config.toml
noise_aug = 0.01
targets = ["voice"]
optimizer = "soap"
Rows from block 4 of a small sound classifier, named by matrix and row number. Rows with one number belong to one neuron. Each number is 128 + 24 x the weight over its row's rms, rounded and kept within 0 to 255. All counts start at 0. Numbers have three digits each.
After each neuron's rows are labels from the 100 clips, of 14848, where the neuron reaches its highest value: "responds to" is what is common among them. Only what is clearly more common there than usual is listed. The data: phrases spoken by 400 fixed synthetic voices. In brackets: how many of the 100.
# fc1: MLP up (model.blocks.4.mlp.fc1.weight, 384x96), inputs 0-47
# fc2: MLP down (model.blocks.4.mlp.fc2.weight, 96x384, transposed), outputs 0-47

fc1.82:145102117161156135113130165155130126174079158114094142122132135115145109082072145118116139091113115152134096128130111113103156094107086146114124
fc2.82:137159114157165125122182153168134151130125163138123172148120094115153143169175074113144119168123141115137112133159121146108125125137140130119134
responds to: high voice (94)

fc1.204:135112161135108172157141129201121155145115134091149135105175117173139137139100132099162090141140133145135129140110126149142139143163169144101099
fc2.204:153115135147111144111135150122145119140154144142117139153138136164129145144122165093139110134116124134151111084155127129147188180115090126165111
responds to: high voice (56)

fc1.372:128143115120140068138166122120136111120119155179137105142124088145108161104125115101140122117117154115131087118112153124098087138130118119079095
fc2.372:102166106107129166119155111103172100117140148110118158158114137146084200125139112142120100122094121098148123142145138152156094143144142102162116
responds to: low voice (91)

fc1.90:135106149107092141079107122142140122158138124127116167137146120137100159088095147098111148115148119153160127144128192130098147133108118144149100
fc2.90:155124116143157088099177093129153130138112101114138137113156102150117127140158122157134126159104137106151133134126163099084096167131164167126115
responds to: low voice (58)

fc1.119:127130166172128131067171132094141142125180102113119098107115153140115151108160129117151114124146116171137121121145105115116127166086137169112122
fc2.119:114098162145105116142138117119155171108148150151145107126142110143108105131133133121153095138158117131106145145122150123080132137170157075112140
responds to: mains hum (36)

fc1.235:122079111109096163109112153119130146081144115109121113088074096117143124125144101136139167143108129174147153072131128104126117130161099136142125
fc2.235:122142120140159115136101175116143125171127121155125151157133132142183103122129108109148114109127117117078089090132115155102128160148122158121172
responds to: child-like voice (56)

fc1.83:117090122116102091142126142095128133116174147120129097093060115098137105131162140120112170093102155087095102112126157107131100134156107146112126
fc2.83:108148132136132130144134141109112125160157144137109174066110144125136148128133117120144131152128077120118124161110105133101123119108156118156085
responds to: child-like voice (54)

fc1.104:152104164102136159077122114138143162117177091111134138132158113159145169101155137104136167115120111139149142127139125108129163145151127137149132
fc2.104:110115126135123108109089174115112095136103128154050116140163100124113141157109158144106141131128124147108104148097185140079126130129086134106120
responds to: child-like voice (60)

fc1.139:101146128170104134122113066105137140125148107100108070151138100150120158109105106118164080138142120153160115142154151140088126162110164164115146
fc2.139:126134099129094147099138155159097134105105082115134126148128103145122111092104112149140101155124169103135145135164114111119122127127165109159139
responds to: deep voice (69); thin (high-pass) (31)

fc1.261:128115127122131158172134153109139138118152082069142134109137098134099118063114124087124118151113115128146134112097160123096112085099151118124087
fc2.261:110102154109141123136122110188119108131136168117138117118142138144101144113072072181090111157124108127141107149167134123073143145121154147109132
responds to: high voice (55)

fc1.334:115133077106139131124071122126117098136119097167096131122112147116109149097142165103098098129139152122148090099099140139098109110075135116107096
fc2.334:155111109089089103130137124118127096143139079099121114130144116151145107085146129134111131136081158103090118159114132150123119154097096143131127
responds to: low voice (65)

fc1.247:130120144149103148091119082105168129086135153115140110115167087140101136134128114110141105163142101132108141126146076097157119101156181139097132
fc2.247:140141117098117115100087162143131128115137130115175125132160150170121122126130136146110117112114131122179112110116140122112125128142073186098165
responds to: low voice (65)

fc1.52:142111074129136131132131117128101151107118110104084130134083143144145153129109169099143072097111106106157134125132138132197107107118107110147187
fc2.52:139193151144143110115129164138131114108119109106101092120142136145138042143126158132111152110144121106123154118099113155167140137148150135086158
responds to: child-like voice (72)

fc1.123:153123117145143131122063141111154157130118155123117119146108145117179108097110162087119152117128180104109137141138104133110104095080147143129123
fc2.123:117151133153133098070174119124112111136087114142134116094139140163148106122135149106117147161152114075120134130170112136113104131135119125170152
responds to: child-like voice (46)

fc1.329:136148080139074102123130072116140155154152171133136085163155090130147117095169095095109127166104109105128114135131121124129114163126109114110130
fc2.329:144071136099132119088120155121117135126118087136144142164121109078137143139130143184114114125177151165117109115150108137134100179121163115117080
responds to: high voice (85)

fc1.54:155102107116100079071125127126168087139130088103167109094151114153095084115145134115137113130091123156090122095142138125114144138120088109125127
fc2.54:109132135109156080094126131129134121131115137108146149126103069100105144126113134091133063139108119132100154152179122161149132143160097104153163
responds to: deep voice (67)

fc1.312:135111134112126128184136132093059146115117095134138134145119123125117126114111122137094138144106150153151084126107110149145087136074141151116133
fc2.312:133107164137146084110097141145108153104163165110092108142111138072098149112126136105129108126157152087080150121111091117134081110158107121126140
responds to: child-like voice (46)

fc1.340:151139115102107132156140113128131130119112153142121136096121150126090188156122132102116113122173125094084154157144158119152098061118102131123119
fc2.340:142097129121140169150125091159116126132137145059121176085150094103141142109162168117129142125066133128139124104107121093109118103109126147128097
responds to: low voice (48)

fc1.130:137155154164172131151152136130148140162141097123183139144124139112085148158141122109121151127089078113151111102164119158112133119138143139123106
fc2.130:146130105104144092147076102115087115114177125113135140110137141140164159156125118131131093144101144126135111204089127128155150130139111128117139
responds to: child-like voice (49)

fc1.286:144110118136152141127088086148094122133115115100098128102146128141100123107135135097118089129142101111146098108136108091125104155122122158121120
fc2.286:116107128114129137121171077156108093162153108112138113145115149132099119105142168126124090133129111084147080134082105139110116125123149150124111
responds to: low voice (66)

fc1.79:146131136127133135115146133141140178121099137099145071146167149103135146140118131109088105148093117095135139119164113155129123132110146127140124
fc2.79:122140127128136117155109129131131154127136110139153125120102067103173105126132093103159144137116162090119146125095086116112124157108092101154178
responds to: child-like voice (48)

fc1.28:119093079088093139130152125110141125132130113111120137180146129140175139142103199107151102135119124125127146096118148134131099153159146138127109
fc2.28:105094126154133097118144124151098135116111109200116129093146087138162120139149185143118180081153160148134122114130098123129116109110113123161170
responds to: child-like voice (60)

fc1.50:132119152119139134168156111105098129130097139136142160108130102121132145137140097117120144128135089113121107077118142131119128102103145172107134
fc2.50:127144091101149137132100108117134109151108165108128116178122132137114114128135140090133137144141137128159120102087076144136147125118151102106138
responds to: low voice (77)

fc1.376:071156090077122125102150175122121107118125156137116153112156136155126119157114122118138126106114126153120100110149128196163144166121121145130092
fc2.376:127094132141128133154160122127089126115139170088122120160106121106129163116102148122122128107177122125172123116168135141159116154150173152175097
responds to: low voice (50)

fc1.56:131144139163083094111106104117113103085135142182105145153101108150082130145130117110123120166147118123131158135170144140115127147098150186168172
fc2.56:106119109145106113171121138118140139087111136154122110126091162168162117151134136175131131114093083130110136164151135095155130109128137139114173
responds to: low voice (95)

fc1.353:109143117145140138113141096123157118170149139148121093148117098148123118109121157142165138123120090129170128143161127167117141110101144139130125
fc2.353:129140101172127126098164142136148174108111116169142116130120091170130099111146126112173134110103167099140162153128123124107128126167158092167140
responds to: child-like voice (64)

fc1.66:082096129159084141139121119132153144132156109119134091144115121168135091151144114124146133145143125165122136139128078156083164124084142160114096
fc2.66:144155106107120133107150110142117126121149092172114133117098111153143103146115126104141108151122140084110121118130147106076100125140112080161087
responds to: deep voice (72)

fc1.19:123128099130151157119123124153114097111124082109113128127123132100164163160125137115123138090160140152159149118164090140126141152144113152112139
fc2.19:094128132093148141132120174114155127137112137136109121132151102112172109138103101129101125140156127126094165149138135140131154130121132133145120
responds to: high voice (59)

fc1.55:145162103143128133137134162131103113166121122156112151124066123147146116142161121081104114151127120093144101102089127109084124116157056108143104
fc2.55:107124149131135120150151123098156131105167137125177150090151164126153094087164132118149116103089134110143142104136109115111086139156099067148148
responds to: child-like voice (54)

fc1.318:117152135135137123173124143093115084082120154145116150093143096123182165142119153102097141144118152130115121105110124150195136115106114146152110
fc2.318:155133118097140109157121151160066131100129162164147118097108101076141130107136117109140139131128174116118084124132145113149124154163116136129119
responds to: low voice (50)

fc1.184:152107181120141092143155119145164118095164123127119127147118165123080146099151089132115105130114088120135150131124134147127122171102118158137125
fc2.184:102144094102136124152120092133097063092115134183127107117133134137134096081179168121176123133162127132156140116111127155160100145123151132090127
responds to: low voice (98)

fc1.110:128117125135133085121128136146150146087142175099118098162091117160110146108107154107132127101103139144123153133132124157090073155098152114134100
fc2.110:124162128127160126125124110096125118129120141109136136119126103138106155103141133133109156167113054087153101136079142150151133121087123126155105
responds to: low voice (81)

fc1.302:097134128129088163144167180120174118108112139135135097106123112139109120152147173139116098106129176108142097111101117156113153124126140153136139
fc2.302:155165090123164163123104112096189136134105118119112112104114124140101121162125122149140166102106151114095151147179164105101135128164124092151106
responds to: deep voice (69)

fc1.253:091085124119119086151159105117103121121139154087130128129117165151119123133163152126117098125098115124145116117115147121152125150068166139130128
fc2.253:107086137115104126124150140097131153146200174117101129130110139133092146168098122131145117137122132125120091122131139123149130105136141066170142
responds to: deep voice (67)

fc1.122:139092120091117151121157114168087152075100130111086163133191127119141111147095159116099146128096140137130139121096121146108121124161135132080116
fc2.122:142097172131128115116103175103166146116189137107105148134132099080191154131133139113167128130105142103120137140138109147106151149135131109126182
responds to: deep voice (58)

fc1.76:134135125187151092195133106155134123143148136141081138171122086140118125101142129134138103118154097141107136130101098103141107127086152154118129
fc2.76:123144137145107135132098163136125173154148137156095149112157138112133140118119119109123155134118088143192136131100105119124137128174107104130124
responds to: deep voice (72)

fc1.154:137128110136121078125124102153154113069120138156139106096145102087100185074089085111127121146105110142127144135124145120091128141115122111121090
fc2.154:103142120139145150150130123119119101113117154118155127148136145115104117129163110106139138153087154107154094140136182110107110106083095141165121
responds to: low voice (100)

fc1.234:140166075106113120069168156132152116145129142116114151114182135119120110129126083134105110134127154157135115110107113089115108149113159116141113
fc2.234:174101153130148118151131112100143150122142173131137136154105117138123152076139132102070121115157136126134098110142137131141160141119174094107118
responds to: deep voice (62)

fc1.336:125134126118125156121118057146106155082111132106122092153122100087120127099117097106135145098142122133094141128113132118181126159123143122141090
fc2.336:138137148118138104133161101126132145148130128131121122123122113070074164104116146148152154127197168142143110162148135116147098114126087176154129
responds to: low voice (69); wide pitch range (53)

fc1.22:117117145185160168145111135102127122131121165124114126137162117133116145149135123092127145112086143101155120154135148135131152168094128159146182
fc2.22:091163123119106104081107145186103123134148142146126145179129111089128124132102092121100147146124141153119115130162098138151118113129114136153121
responds to: child-like voice (46)

fc1.251:073134143114175128116125134126100171150119184100125115159117127150152112116139110096121142144112112113094102142100117162104137144120095165140134
fc2.251:126149129158153077100098090144101182077143149113145183144095101100148154158149115153125132123091156130113111130122142135074151138129132126104112
responds to: high voice (55)

fc1.129:103146129095125186098153153143156122129125096144122118133115129140142160145124117087129103098172128116092130117160094163142116092169166146108185
fc2.129:162159141171108111089115130161125140149153131087115149132091122117156101107157142171117113120078118073118129140136132115118128145173101157124087
responds to: child-like voice (48)

fc1.352:160165120166125122154175108112135111092144119114120129143092124132085127092096151082160150136094138127089146112160163139113089105111128123130140
fc2.352:128149116102129162173098097135118125121130110096123139130140123128136156123161140124105122155107124101162161165121130164113128099100133100144079
responds to: mains hum (31)

fc1.166:163128156111121128114108118137127123137091180143113136084162107145151129188108146128110118159155141152138127132179094117073146159149128135113122
fc2.166:103169129158148114127136150123158115141110155118094131148122070106168089140136126111135155142067132088103167152114127112123119165124127144172129
responds to: deep voice (74)

fc1.133:174090100137140108152131154081128089097083144104116148115143111153130109131081129097129124129094119117096113139074102125120133106144107129112116
fc2.133:111160128163156100124080148186134148135112112132129179151148134090134129130132106099097135114123117109144150161176164136127164135117079114108115
responds to: child-like voice (73)

fc1.344:147115120110109147105125126117131124154144145134106141134139106106099113136151114091165100106126109090107145138154118089113109146146094123148098
fc2.344:122114132160114112106103169100077130089115109144155125084156161130097133091108175145170114112113147136157120131125141152107118089131090117130126
responds to: high voice (60)

fc1.78:116109108068101133096129126098144132116132090128136125142147111140111143122099131120180076124113105117128101124112135138115129134154150140161113
fc2.78:149124115135107147123121124124136099127122097159099121192161152159109098102118132131104145069144123150147118135117112165088106144103116160088113
responds to: low voice (57)

fc1.207:114108151096139098096118060128151163109134127080128079097152129130109093135115129136153155111093127123156136124153112157156130142111135159104166
fc2.207:148098115114102096103163143153132156132129100064099145127113115123176096132103127145161128100110159050123103126120101111129140125109162105138155
responds to: child-like voice (59)

fc1.201:107136147137126177118140081142140139144127141145081164135139161111134132071123150106089076130102109170118122121195122147115143113112127106101114
fc2.201:165127101143153127119157130108102153127098130160082082155084113133115110128144104132137094155138157112151087144133171130112101106115154083155118
responds to: wide pitch range (63); low voice (61)

fc1.349:172098114149148149164188159172149086140111158127126100099160154150109126102138101127132133128134114071119138128122120103108129174108101161129148
fc2.349:146151116107084133080143142122136116084110101090146112135140128102126114111111121123107121119154114193108095136136157135135140147066136100145140
responds to: deep voice (68)

fc1.277:092180135114124142144147132119079133151105159159121155127169095140131155140132149102105122150104096119147128100112106172148099090111133133104139
fc2.277:145108125102121129136120105154062091123124152121140141151132131103129127103159151137126085131145147163162139107113130126157147154177128176118141
responds to: child-like voice (47)

fc1.61:117123139148122095127137098106130160172127115163117156149110113116139139092099142123156109117114092144176119150108132153136142116073121150140127
fc2.61:120097102130121155141158111122136139096102087113118149056150097180116115107121136138134123101113151107166100105122089142119105112153124096145110
responds to: child-like voice (74)

fc1.43:104120103106132156105121138126201154101141152087110118098109133160165115105122131117177141101130083123147113122120138098098148158095110143157081
fc2.43:090144128137132158092120182160148126105104145114142130114162123089082138178130124110152110165162151135122141153087166156123127121131128137158154
responds to: high voice (67)

fc1.273:125114156150122190115164177111155119130101113073077182117152094159114140161120124108113089146142092147137110146130115173132138148127106135113116
fc2.273:152122142147137127157116101074102122131134169112061103157130133145108135142132139114100129100127131143113151139119139103161105147099132109141155
responds to: low voice (63)

fc1.15:095092102114147112142152133117094151128115170084128151151100102161130153097145157122164150152133101095121157102159156133154126125092159143134104
fc2.15:124033129138116148108174109150129129154149138133154155143103151089134117130129108147145136117121126124123127141063139106109123146147111123087095
responds to: high voice (52)

fc1.275:142100109218077141141140098107157192130120114115099124136106084148097147086119160133122108139136142130131135133127101105142127111137152141122116
fc2.275:130144083147102100092119141150110143110111124081133116139119130130105176158058144121080111122094143111149119141107099132122148135149091153118164
responds to: deep voice (77)

fc1.136:112125120156132089151170151137126111111140118113110124094135153121126174114128116132144113133136153152114082126125156137117145131131079151158128
fc2.136:091130147140116115137108117076176147133152139152131139095130103098117104121092118069136110145111137131157156084109139117116162161158191171151125
responds to: deep voice (74)

fc1.99:123123086148135123159100147126074157112123064141144122096111086101142108150120116121133102165140147156120120127119123071155141122103139158173101
fc2.99:118097146136161160146126136157142129126176125181116158149131151130152148122126152141133142119145149118155085104105123156122135170090123199128164
responds to: /ʃ/ (35)

fc1.2:105081124133126150132153129187157131130108154097112143076127152164109129142089074131100114103107110163115110111119158111190122120109144117140093
fc2.2:110136103120104128110114121108153138163111124151124154162136121117145151121159135117134102152156137178124085087145114141162178116156178117152138
responds to: deep voice (87)

fc1.34:145120089144177172132109127138140125079081103157141101171151151116118137082180105131115112145122124148093091089129124125083100147086112119151115
fc2.34:172138099125120124132150132142077121111109101113150156100114138103113141100166154110164131187075114075129106139103114175147112136089126144124085
responds to: low voice (97)

fc1.301:098094104137152134131152149130129101136122120123118101168105139117132140122150114123122088156104172150124171133151148129115133133110117121110092
fc2.301:132118067141114099156154147142135117113132146138125141177145167119152097109166113095126159158119098144164163109118094128129116130123150096135119
responds to: low voice (99)

fc1.150:088125107092150099128182147149086131143150146121140141115121119110119156148154129122132195105116097113119132136116159098110175119098113154133132
fc2.150:088099109148154102146094156137166147070147127093138107108149132132165111126135124112160113142110157149131135134121147164141129158120127159139080
responds to: deep voice (93); thin (high-pass) (36)

fc1.338:116107099136173110139096109142144131151118109144104126097101129109125121124104133140153081099095153093132112089063123117111130107105129118086133
fc2.338:159132157129139095101123139109148078098112165145133143107172112099149126130108142134159136110140159140121065120112073115140132180113147101118141
responds to: deep voice (67)

fc1.356:127114091140136144144091172134144151135112136110137117142123131122106124112147066132161127154122158121125107093117116103097113156117126121139130
fc2.356:163167089148129100176116110127122112116119157131161136145116160116142150135164162108146149156147115117133093138125074138113092146129162107132122
responds to: low voice (65)

fc1.175:166155112133156111164112123133144140103130141178167163115084167116138146156141085075153145134090124131124117103107119147110141062110152119124116
fc2.175:133123133106124097126135102122106129123103105124138098101165114116141135123131141138132134154114169096129124088104120155170100166115118149124105
responds to: low voice (49)

fc1.240:144111145138154133137144106088123157155107115105133135130086133088142108102099123109171161109100126120165121139142123115092131111144098172126127
fc2.240:154119097138141112099137147184149153111163160120127176116127112152096146130136148141137129165154132134166102114134149138090107109112139143101151
responds to: child-like voice (63)

fc1.362:140127115164105105134153140146147154170160101156127137131132105160099099111105174106126136100125142147149135126071162123133130115140145137145147
fc2.362:120100108113124114125142107166134130151142146103153109123165169113143162142101133110120106122135079128168149121153121141108128131124127109142147
responds to: low voice (69)

fc1.3:098128102142163139129119138107134154146104127106122126113133110122168063070090153076099135116147176142082123129089134159111141109114101140113104
fc2.3:143143129137138101111119162189162150136134151149132146161100123126144156135143133096148144150123104088131094147168083148094100140117107130108102
responds to: high voice (81)

fc1.183:111089121119081155106143129125163128077115091174119098090104100166095154129110181134146113116136123102105161125104113112091096139136173141130151
fc2.183:101153113146143168121098121151159104150118153104157119177145133160117131126115144130099148078086112115120082125124182139118130117129116150139163
responds to: deep voice (61)

fc1.306:135072111156134134132127146090118100132066143131132161111142117119114146113123066113121119114125079117125123159086085114107150122127086121130124
fc2.306:148124085160126143135112124120119134115102127114126138155156121172135144113129166116111129148134075130120095116152157085117085141067112091144118
responds to: low voice (59)

fc1.40:154122125108136122126127138113169112143138156110120137123161118161107140162115126121093192142142105111092114108085166170127102113129172159123116
fc2.40:082137089148140121127122117184083133144132119131145136136109150101120134142132141132103119134103172106175110158142132139112125152132126171113121
responds to: deep voice (77)

fc1.86:134082114121113124143165090108097085089140134159160138146130125158126101149114115105115154105132135132173115081114139125129123189115195110115099
fc2.86:120080175117153138171153086126155131148129117123145117155115128155125140125122154110124124111159157092087124122139066126110120154103168116122156
responds to: low voice (84)

fc1.165:127113115124096100118095131128158129099159099129110141133102107175109170148109087130101133102092178137114149139135152137112108176108155121142109
fc2.165:126164124116121132133158125148113144168113170139125119116122093126109148135142151104097128166126073095114084121082128113119126125143169176110115
responds to: high voice (63)

fc1.168:142111104124132098142118184106135148154080153134071157159130096106116134077071116119113123098083121118110080126125129146097156114138112141109111
fc2.168:130134130169129137132113141163135144148101160093118163175104118091165151120138107101147131179160124103128104178161139139142132128124134115114127
responds to: high voice (78)

fc1.280:133098136085146133118095102136117131097152102136135172097100101136088099148116135115113130166128108060132133135157136093127114112118112154106124
fc2.280:118111161146145139124119120127128113087136161106146099102149170120149119190146160154122153122102124132138118135190127111148100150155107099144140
responds to: deep voice (84)

fc1.80:147108131116096129138133152092136145091128141127113154147094113159122131133112149115133069144111174155103146117156145129102133151106137142146136
fc2.80:124123123165073108144141118142161124160144145156090090139099127125078111151111143110130140095106152134127128180133149109174145151117134165123118
responds to: deep voice (66)

fc1.254:163120151175077111177144146121145164118106154128137073118086120131128117128114107109049156119088084119156085129132143128150104125170123131132156
fc2.254:128151123118136125108124120082178125085163165128136129102085127116141089134134178139124104147120132159078125126128145126120158122131147124107090
responds to: child-like voice (60)

fc1.335:146134106150144112128113151120120140130129164127115104146116139086145152119121191118097118160113091173151117115141142128134112122135159134142139
fc2.335:105138122122128125092078138126157108095114132141099139160084142123118108154117123134157122092112129157096133142130113042176153108101096107109181
responds to: child-like voice (66)

fc1.141:107130112159147150136155118136130099120103091138141190119104110131105120142090082114155101127116148107119106109108154122156074078142108143142118
fc2.141:152118127138142128141108106093158104089139143157070146120160144125150167122163114155172163133164145147135114103134090127151144135119165125132152
responds to: deep voice (58)

fc1.63:096110104156160134090155158149143115152121127123109119166105153132111110117143075120129105150116129167129179149141103122141126120093124128153100
fc2.63:114110068153120093116175181095112102093117143157103133127150117122138133105153129084146112122124085154168160124102132132166097134131116131095110
responds to: low voice (99)

fc1.331:159124105111098162105130145081163163161176115133101101117119136084144116101131090119092127096133141124168055127123149115142123174113120173121114
fc2.331:119132089077118153124099138075113140134132125124150149086175087134110103131175164142125088162122100115143138115090180157139132124091140114129133
responds to: child-like voice (66)

fc1.224:109126094146107072108189157134118087125159185130140173127168118101160121150101142108132109146097103121150100112140120118163125169110115129098073
fc2.224:121118117134135131134121140108125141101098138141074184180147109135131150112120183129119150113142115131122148136121157096145128137119167157108113
responds to: low voice (58)

fc1.212:138153111132146134111102139159123107139103135140106081148120089113161162134164147136150085111111123092113156102144157121086147136109168147088088
fc2.212:168119126104107140175111137132138118099136132147147134178081084111154080162163111121150110191106161101128071123107078114125089099135151084123152
responds to: child-like voice (56)

fc1.153:129109116113126171112114133094156118182182090134151127132116076129130153099192141128130136140083158099122124104114092110123153130136095138113087
fc2.153:118118099123139144141079117143106121148126135099124119154175148134108138123094164073135063116140136162123066055154120152145134111120137110149160
responds to: child-like voice (56)